Rows from block 2 of a small multi-label image tagger, named by matrix and row number. Rows with one number belong to one channel. Each number is 128 + 32 x the weight over its row's rms, rounded and kept within 0 to 255. All counts start at 0. Numbers have three digits each. After the name is the row's rms in percent of the matrix's.
After each channel's rows are labels from the 100 images, of 14848, where the channel reaches its highest value: "peak on" is the class under the peak; "responds to" is what is common among them. Only what is clearly more common there than usual is listed. The data: made-up waving flags. In brackets: how many of the 100, against the usual share in percent.
# r30: branch 2 reduce pointwise conv (model.blocks.2.r3.0.weight, 64x128x1x1), inputs 0-127
# b30: branch 2 3x3 conv (model.blocks.2.b3.0.weight, 96x64x3x3, transposed, each kernel summed), outputs 0-95

r30.6 096:129111166101107132138098119163160111115124113088126070087113101111131116086089132150157107158126140124081205169117157119086120100081087132136114105133085144196115115114133158142207127149111091133170120165146107111145106137112203166164116098136177138154139124238147153134083121104123201122101129083131105121177113129098216100103114094068107148175136145099153147187175090107140104140164
b30.6 101:093108114149081115082150113103115128090095067032090193099103116123166189113152076122143100133146184122138076103180156143140081134128142118140155106092150102141113179080132111138158163116102118109095180090128120097125138136164123124122136121060125097141074070133110078093117059138128158164
peak on: flag (80 vs 42.6)
responds to: ring (26 vs 7.6)

r30.36 103:107110151123114155115149122107096105147115151117098108155145133191148139160110112124141142135152155154172155146140141162116162171199129144130177159097163130144160074098101152141105116147176175199196155147112135180170081105206119207146162165219112126168142127105150106117132140167143168146215159207147123159150171165125100100102141121166099128082108125169113134146140086090108099120118
b30.36 109:076105139127117114118034136093075095088114138132140064114046182149133122104178140118096095078138079116126139086104115103133151125084162091126184097121148133093101090125170103135089181093140078121142111119161141104114142097172091111067097143158153116154083120131137076098115123100176147078
peak on: emblem (32 vs 1.4)
responds to: flower (76 vs 7.4); blue (47 vs 22.3)

r30.16 097:089190145144126124135122147149065108119114166219122160135148158131115134132128118133093139174120186144137118132136117120132119158132171152130160096114091089157113218122143132161127110171108132110114148173116125172112086173056135098179123168176083191154083130133179115149163144162064199139088153146204103115206120179128125150169190153121155180122104133120143108139150116170126127131116
b30.16 120:128071147100071112085105090096130164154105126088139121120113180122184106121094122111141142071122084112132087113055129129124125151122117051105102111169125119135102133091162150178151179120154134136159134124079146148125122124067115065079070146108126095121160105034081103116126094106183166096
peak on: emblem (34 vs 1.4)
responds to: white (47 vs 22.5)

r30.60 107:148138109136100130087107182098101177153118099093118178128118157126120144093154136141095116074133108117145152116158159139202092179145173181134145137130146127136117124140144113108132153124114163114129127158089168150074118148114139154144135153186071192164157238200151108174100210132110170171154169135135100131067086111137056131163138136151098093143098088092090098094130116138073121099101
b30.60 103:136126098160090162096147103172101138147120134160095073138110187172094128133114071103113133092145105136145113169156106063066118146136193091098188096090163165095116126164070073192095094144124113103140117163165082142092131095164082095136153113105073102078069110149121123112123101122123098135
peak on: flag (68 vs 42.6); emblem (31 vs 1.4)
responds to: flower (78 vs 7.4)

r30.58 102:128087094072119106123090103151132132111120091149152132108099131068124152087138116105147095109130255184209152129109139166118116121121148059157103108107148137098146129164097114125187114123134126097122187114159142106105108136082101107157098050167126136157146122131164125085132158054132117117091087114112134155162113099141073173092175096116178123085134125141108139140112110148093121156146
b30.58 093:094116059116123110057141111147100169144103170136148104057093152106126180118126112155120079078127087084117100107073119128134059123140106152154088129138116125173133173114118159144112110140160118131159124105097165168125154126098164095160104080100118127132176139055103028074124067118108123127
peak on: flag (80 vs 42.6)
responds to: blue (57 vs 22.3); saltire (25 vs 6.7)

r30.29 095:142146124131131099134151095130079089095086142174105120102133099121128104102172131113108091140048207077164077133120110165120117108055111114065161126076117142169077141116100123159126097123080142119105045103123111105066097068119093166110116207141146163099088091066176127105095089183101140134152099155145126099188078128068099117141145089149125165120122118124145157129129128141125162140118
b30.29 097:089091104144133104089130098075072187111089101158141152178070194103161112101095104125129124140091145093192113137076122135081075141104097121138119150114112163151111151099071142156168117145165062127138165141131128185140153141085127087128120079075121111112167155090103102100111084196134155163
peak on: flag (97 vs 42.6)
responds to: saltire (57 vs 6.7)

r30.43 093:107127153099136099172165139137080117120129114116125105129153095129167177098086100120190159138100191100075062104104072115122138133119106066121117122122139098102123134126077105139081134117098122147181137075133099133129092109154090121122106134121046098101188102048072102098143066110151089148152113105108155112080112065068112050126080077099166153122115148171100112145132139145163120145175
b30.43 110:115164101154107136072119168092108158103064117157135140130077138110168165120064043082125094101106131140115064079072147098130032131130161131105133113118100142137073156105082106184141155167172166142093157120118139094091112122162145166134151126066138158089118096131107103089120103118131102132
peak on: flag (99 vs 42.6)
responds to: black (76 vs 22.8); many stripes (32 vs 6.3)

r30.22 103:161080132113096171118116149165078129116127146107118106120145156146148149121113141123135153121125154104127178142143118153172082126088158195122143125117131155169049149143167148173071073152079137069152040200145105142134081130116151179089138104157140124096155172134103140173148168142101162084116137109111146053133161126065218035126125060114135138120111143174126130135141116126127122140128
b30.22 123:095147091136174152089157092099138135157155188123134183105137050188131168142157110149120142131070117089147070123119124128097137129154132126105142092112145142176069160097104110101168094157087178158085127103125165122107100152101128156176142115095143065155086092111147143152088145083096058192
peak on: flag (78 vs 42.6)
responds to: ring (26 vs 7.6)

r30.39 106:127178126147098145106102136168068086115146111167134146129130145088122110119123149141105137117142032225077149153150125106110074070198152115121105195220102090129128142116140094109161128088145131136090134152166124095131158163162178071139121054158128111117133179129160091132088175082100171101042138113096129142116117106114100126128090154074154151128138126151130104144163101131148123137115
b30.39 108:066129126160116137137157129157114093091121139094141132096161089153144140107135170152157159073112161167147133129101102120063116146110073132113122119114178090122121076093083157117149137159111146100133094158119130133102127075055103232073123135157142105147139115093096080011108155123133099124
peak on: flag (78 vs 42.6)
responds to: blue (46 vs 22.3)

r30.17 099:073152134121171139116094130098075098153130152193129155116138105085158139162084194148144136123133125206195164106164100093124147114114130101122131119144154150096127145142086126199181184122115142110105135152154130151143139198142119096086131221105153154132076102113143151130208068164184125174106085173145128151098192185115134132143179162156085121156108151136120121133151108099107142100135
b30.17 105:100127136165068090125097106179087122134106115070097114082127194144123118098114114131174130124082104107146119091089101153103150081096078086083137116141096079098096097053182149183130197099145132125139137112093146137142154111083097091108088158097168129132137140084148062107112121111169119068
peak on: flag (71 vs 42.6); emblem (29 vs 1.4)
responds to: flower (52 vs 7.4); blue (46 vs 22.3)

r30.46 104:159116119118139118109148138120115127121147148116159131202098136114159132124157155146126147130153152158137138106110186142108116150064129133151142113117170189142182173175157161130107170131171134089075196121099193102143222114100183127183094170076107166170100121149084170124163102133102154144138217114134132212134124147203092177167107150124092128092123086130125111113120109123150156101094
b30.46 115:159091109165119129140151106170058102133118035149113074157091143104139136131130090094138066129128089121147124084092126090135148090129126137130162099089062166138062097137179144125074183077141077118100109133154131112114143142032124080105115104135124168106137145078155119149094103153141093147
peak on: emblem (36 vs 1.4)
responds to: flower (58 vs 7.4); green (47 vs 22.6)

r30.37 095:100166127169099139141158112167092148103132149147151127145170150140165149123116142137109113153113185191135073097125141159084143118071080083144163095119139091126117169139140151143104144084129135174120112043158071142115114164125074141087105155074119126050131095093118087066160077169175078114116074148153103104144035168078052141109149097115168136156118140133139131142139143140159153158120
b30.37 099:122098085098114087142125095086115147144101121149138148159059178135090171144100083103110141205092127104145079123157118123064112093055094152161039136134064151173097157109090176144131112129162174151126117092150144169123130107122082137136183075119138136127148135144160155115169148175090134147
peak on: flag (96 vs 42.6)
responds to: grey (67 vs 23.1); saltire (44 vs 6.7)

r30.35 100:079166137117165126121130147147121144109112130162146165150138125110156144160118117158136181110088091119125130159146184107152101159120112126138085127192097116107215113124102130098255153123146072207127126143123141152136110107157105144094108226148119132075148120119109085155134102222166130100100140097142133122129112112123100119112109156112140161127126133141143171134154117118120158130151
b30.35 124:055112115119169166098118094061106148069083113097133154142065137071129194159130128108092128165107187110149151141102142128093141123056031116125126123122135128122088107106135139161164141125127139119147091142120136126073136145201088147148103087094122159107116173140103094077152137068135119166
peak on: flag (93 vs 42.6)
responds to: red (58 vs 22.8); orange (57 vs 22.7); yellow (46 vs 22.2); many stripes (29 vs 6.3)

r30.31 104:175108152138117133106123156095172127158131139137110128126151102106075147125095170144123166179129239125096093140087097144177117157147160175127107113135110187138067169151131148165168115163140101155124129144065171080050104114089098188141107098120114147109140176138159119138065151173141142098119113089118076102174097089144143124171108040067143146150135142132158161168151117130167124087141
b30.31 093:078131101092104152118195082101160168128092156121140173008071118116139126139172122112094111175128124132092075163112170100097093089143089117106091152107149138134142181078107118188152112157086159133158112152123127128074147090130092145142142130098104082109122072097080102108116101145162137158
peak on: flag (70 vs 42.6)
responds to: blue (72 vs 22.3); rhombus (26 vs 7.2)

r30.3 106:155082094189117145133123092094145115162131107197163184078101143180140147093172194090205145135109111144107136187172118096069101115129103111122110131161146229149102114122104113131118092099175123141113112102113096155187098115148170177130132158086129121140124169130130133160133098070071082159122138088102125149066168115126062164108094135108093158147134120133137130178141110105079091140106
b30.3 106:150063084161115187071135144115141119078090149106100118072154179118171173068156151130184112097151134201148151100149101133119143149125137124163129154127150122141062170091131148088148127066135088139108180104131143131117170112080084139151148147110130153105089128135156142129087159140103164032
peak on: emblem (26 vs 1.4)
responds to: black (46 vs 22.8); ring (26 vs 7.6)

r30.61 100:127164146144099151099132144123142085095146083129093112066075135114102094122166139068118094133137043085123121164176167114160138200124119095162114163241137093129105119130139117158071091132104151107153167113149077139092097154138134113148132114120086142096138153093110068098085106116158118145122069049079163137113099141107085108070052129082135130137112080108145133163133129133100113129108
b30.61 096:104126105122128128117112106103103141082108051165152120102132134108192176086106100086151126080193165157139057133124103185092103131145143116144189133163110142098089168132118172148076161161141113156140180122078133102108178106071180120144140178123125124116137105087069129109110108174168180098
peak on: flag (93 vs 42.6)
responds to: grey (60 vs 23.1)

r30.41 097:156058119128103164105117147171184157139140149139081013133153138115086102139129128114082066144144083097136166137144074098079056121158126157084094105115166173114121067155158123193093113123106102117098113114132116140100109084133173101145110146152184055118122171148115170128098167122073096124119166134125142136114129103166149132093141157075080133179109140128186182139145122114116100117158
b30.41 092:125094099120061121201140087128090103146098000108160119050114153114157178119138093110120103190138168124165084164169147079078158110125143125140142110120112106145100160174131177131142131160182116106085185107110112137098117156115163132134111180125098111113125120100142148123124154142138109123
peak on: flag (81 vs 42.6)
responds to: white (51 vs 22.5); yellow (47 vs 22.2); ring (25 vs 7.6)

r30.32 097:136084125156124126117137117169069126124121150074136114158120120156163140171133132124145157133133119109116139121113162137052170060127061137174111101148108137093171099144131163120135164088154066163154156122117138111158220076105178190179145067110171086125136097132099084091116091139139126069096149081073138195134091120145085138062108191063125150155150112106119151103160127146123129150116
b30.32 086:082092128099101159090163122103160133137042093123104112101116152073102141110121081116131154101067126150112116108185121095160097106117107121208077117083166152175148070127090116119144071118133149194055132133094174116094131111162143110126114082081186177142112161144138123129142154113108096101
peak on: emblem (28 vs 1.4)
responds to: grey (52 vs 23.1); crescent (31 vs 7.6)

r30.63 096:126039109146113079148068114152086145086119114123058106117107160101106116097126105143152127132101105143156115090179103092144064132129153206091121123192134163104113160104111112132147123096085097119129108121141112093077123068091099052079078152178120173077094112146113116191161108079100150117091118097127118092162130099109130107178146084126113144183129137169113192103171146120133162163120
b30.63 078:095116114139108132062137129099142120103070151095169131108108096129225151137072109115141108164110065112153144156055138148160170119130126140106139135122128097111170113108104130108110105168083100069103127125131123143074134165102114139164110077066138114118202192146126094064099181120090088109
peak on: flag (79 vs 42.6)
responds to: brown (51 vs 22.9); yellow (46 vs 22.2)

r30.7 100:102157116181101102094105127214086155169095135171125154117156144112118108165181108118102104079110101129082065165154165097130114129159160069112047107126082129094134099083087132080154114123160163120157151078132086108118136084126126102115128119082096068098074141110162130185146161135129075048149138079095139131173143128101084146154150143146157147161124110123121079087166144193124108151136
b30.7 085:106137066118117100082118127084091137120117154148085103095140141151166139110052148111137127107102121056157082116088146129079102142110122105134086123111137107144108106142061149156139129136163067090145151157062100121043076118107139055138122136057142164120151153109184108128125176085089094132
peak on: flag (81 vs 42.6)
responds to: grey (84 vs 23.1); saltire (39 vs 6.7)

r30.27 103:131150135103108101135143083144076119093118117186143165133139126118091142164171131152119160145114111195106034124101122111163107233090117120086101146160108105060142176117111112098122097083095196113066060111173079129089102201112080100096137121126065146105116145090084140149153098169145117119116145108129145104050147133083100112129085125134153143162157128143114131112131132130149156139167
b30.27 080:117147135108080111104124083074096094118182079123114174093077176086150092118080078141107086110101169151177124117082132121129144140079096098124138116135095073151114153066071146174163140130158154090106111151138178151042129120092128129072148098136117132069105127101151106079169107113103127097
peak on: flag (97 vs 42.6)
responds to: saltire (42 vs 6.7)

r30.48 103:125127165122123108145103072115089074095128109098130140101154119219129137122147122121154107125132149136131060139123120130055173209146154222136114129127109126126134155127142075160089108106066101158142088139154135125130087075166131153093074196104125195157086078148068179141101084168159130157090113133117082112140166140114145091172208123097156103144129149146111127101122159153144127137103
b30.48 094:150134094129103118086136136104134138122116093121146102105147119130162153138105169108123144080080101063139114130098143162102180123076107106090182159167135210100163131138138138100090155122062084140128094161107173105066152120145081075150161070159141065064097182120177151159172111114138153109
peak on: flag (72 vs 42.6)
responds to: blue (54 vs 22.3); ring (33 vs 7.6)

r30.57 099:144104116150116122125134154129132106075209158179109080136114121145128107152123115171132139151122073105072150137149114093177104190086178192095160123135072113158095135132157080136115094138125133148044114125130100120102092184114175091078152174140160192119129145106183104179094162096107155141159099143166098080180138105123194104184176124193136122123122143093109129150169086131155100130137
b30.57 114:113088131109146135074141079101139135131073092130134134131166111079147112132131119143117183170113103046144096127054144160146158171200136058166111133120160174113110141163139136159150138090121113136129128150090193158078101147124102096120118053107152079064112163139071169125182130116146128136
peak on: emblem (31 vs 1.4)
responds to: ring (28 vs 7.6)

r30.40 098:109141140135136140137114137123119137124124123092145133115102140110141131153111116175156158125133152140141138135132110116153104193098150136137185139090226139095111201110151107135122107148093193123083073090162098169095030186149115131064139168175096169087099103100135145167103182112135133204191094171154124079101122150071096090172128035177132125136138124148149097124106131123138151115126
b30.40 100:097110109118125151100086106185061112150093123106109109121138159125068066110144077105078123123144094099140093140091156119143124157091188142136163099118142137166077085084098121135149076135171119145121092115181132166113155174113074085138168101136187053112096103072064127096166110141122129152
peak on: flag (70 vs 42.6); emblem (29 vs 1.4)
responds to: flower (60 vs 7.4)

r30.50 108:162086110145096165112113135143205106139139141097148126144152108115101140153158118151101144122117062113185118117113162146114142166145101095129137077062255107114130089121133148110109135100082157085169137106114146148142120127126103101208089154175050122138156147111152118116104132084159128200205133169123111179107103180124082191120099104136110126128108112134129110111055115142106102134107
b30.50 130:215096133146135128114145113133133125104116116146123128074142157083180063142161179130110121078139106157145158166110102154120119153117123127147141134128156094089075137041149170114111162175169167118114152114130125149124141112093201163118122189238075132103129110145132073083158149106120141146
peak on: flag (82 vs 42.6)
responds to: flower (29 vs 7.4)

r30.44 095:159156135165127121151143164167068118151109124130150131132133144140142128171125163134128133119123156147055118147133135109094167120186157149126116135143120103088181207142183093106108171145155103135094161120161173091171189138112140138193136068086125084194102129175120140192149134194138124043108154089082133174112171106175194199156085121094170143120129153144093123116151152104137126128145
b30.44 089:090147113170084114146130177098087119132096110162132089068103166136170177083132114161060071065145128135092115128124131102113170076067121152107118133083094068164120152134133120100096150101106141145133127118105087094124141070096220165150069108103098106151154122161100105114103159110090092147
peak on: emblem (48 vs 1.4)
responds to: flower (39 vs 7.4)

r30.49 101:196189134105137131164112131086125110154149139153163172148157125123192135138129115131153112104145118070089167137149139099134117150255123100140142118085128124138146143114089100130143137091137118180136143145120144077149151090190135111201159075153111120150166132134131137056133075158107117114092176092145135202140105109231145186079093144093098130134120145148135160152108106139139154118098
b30.49 107:094089122150094164190101108088124109147097138130189082145093086027137175086173094141108115135169128164125061123175210059095151107108071124138125140112111095124086089099173133123147121139152100106116109123133108166107132087096156137080090087114158123159113120147095106093094138105117115133
peak on: emblem (40 vs 1.4)
responds to: flower (52 vs 7.4)

r30.33 096:096158172137157123161146123151127096121119103151121162121133108126113112119090107081128132117138255152179073134149110124125132141199081137077190114094148110166110175096106169105114074111100134099167140053122143164171160136102164164089082112106195136130094074098111087044118126130128144132144105163119136117170106125098155098137185103151167124128127094149156110116146136112108078122158
b30.33 091:063113149104135077108074103138146160112165133137147152096133147134134134116144159100137151155120114123148071140085118139054113129109092116163087111152090120111082175046116110127163135131152159143162142111090130128125126121066108092131111030121217175143190152125126089079106096179115139083
peak on: flag (90 vs 42.6)
responds to: teal (67 vs 23.2); green (47 vs 22.6); saltire (29 vs 6.7)

r30.20 098:122000119156112110105148130091145154107133146118128044150123110137099134115164156112132096127115027099131151128106136133162125130091143126163145107120162093160143160145154106122113148168158134036047114116118127105094196102103161114126126119141135152119123143146163101136080164043126171138137122115120101180180109147162100099120118045106098099092144097100076110153102103112127148123101
b30.20 113:148106126141100066080122128148092122146097127120132130078147117123165103133112197113142149181086130157184097171113137127105097113112151129149132076137128033107082187111081176089113105071155131114106134149129166120096173116092214115064109161159142107104118115074140091119122112086167091106
peak on: flag (76 vs 42.6)
responds to: yellow (56 vs 22.2)

r30.45 090:087192098179117112104101110093089073169107115197135135129092180104090135125181107176104124084148139150144093175128097148071179110176112113102080161143103130103161071094118131099143108099105123169158145110112147087142100120127082134098125094102082077137108097102050139103123059160149046125144097069085145122066130118106064139118122196150119136134124127125122123133129160131118105182126
b30.45 087:108170120157167161120147148112177168137134161159128099109152112156130141111061141172150129121129157141186069125094158137026101171102155060137181137154114146164105144102060151170139160129162100164134181149096086114143120091121116136090095149101056160127114167173129121142121142185116147173
peak on: flag (89 vs 42.6)
responds to: purple (47 vs 23); many stripes (45 vs 6.3)

r30.12 106:121106114075124092084098105148180118112096139156095113121102132159108095147090142134149145111100104158159054085102084124094153109120095084168116146135126156167149188115055221157117135180114143146153163103128102149153076136152095158105110183063103119112145097100146118093161108166083124104147061106143154105159139164053192094129170132080131143116123150102172161142169140126120132164192
b30.12 098:095053126116162096090071107117120139124078110184126147076104146124160148134100153131150140131137121052151047162119137161127133010135137137156113115093103156115075158115133168151099115112142100145129190146153102155077134175121170078161133105081169143132141102150157136084108120139134089160
peak on: flag (85 vs 42.6)
responds to: purple (88 vs 23); saltire (44 vs 6.7)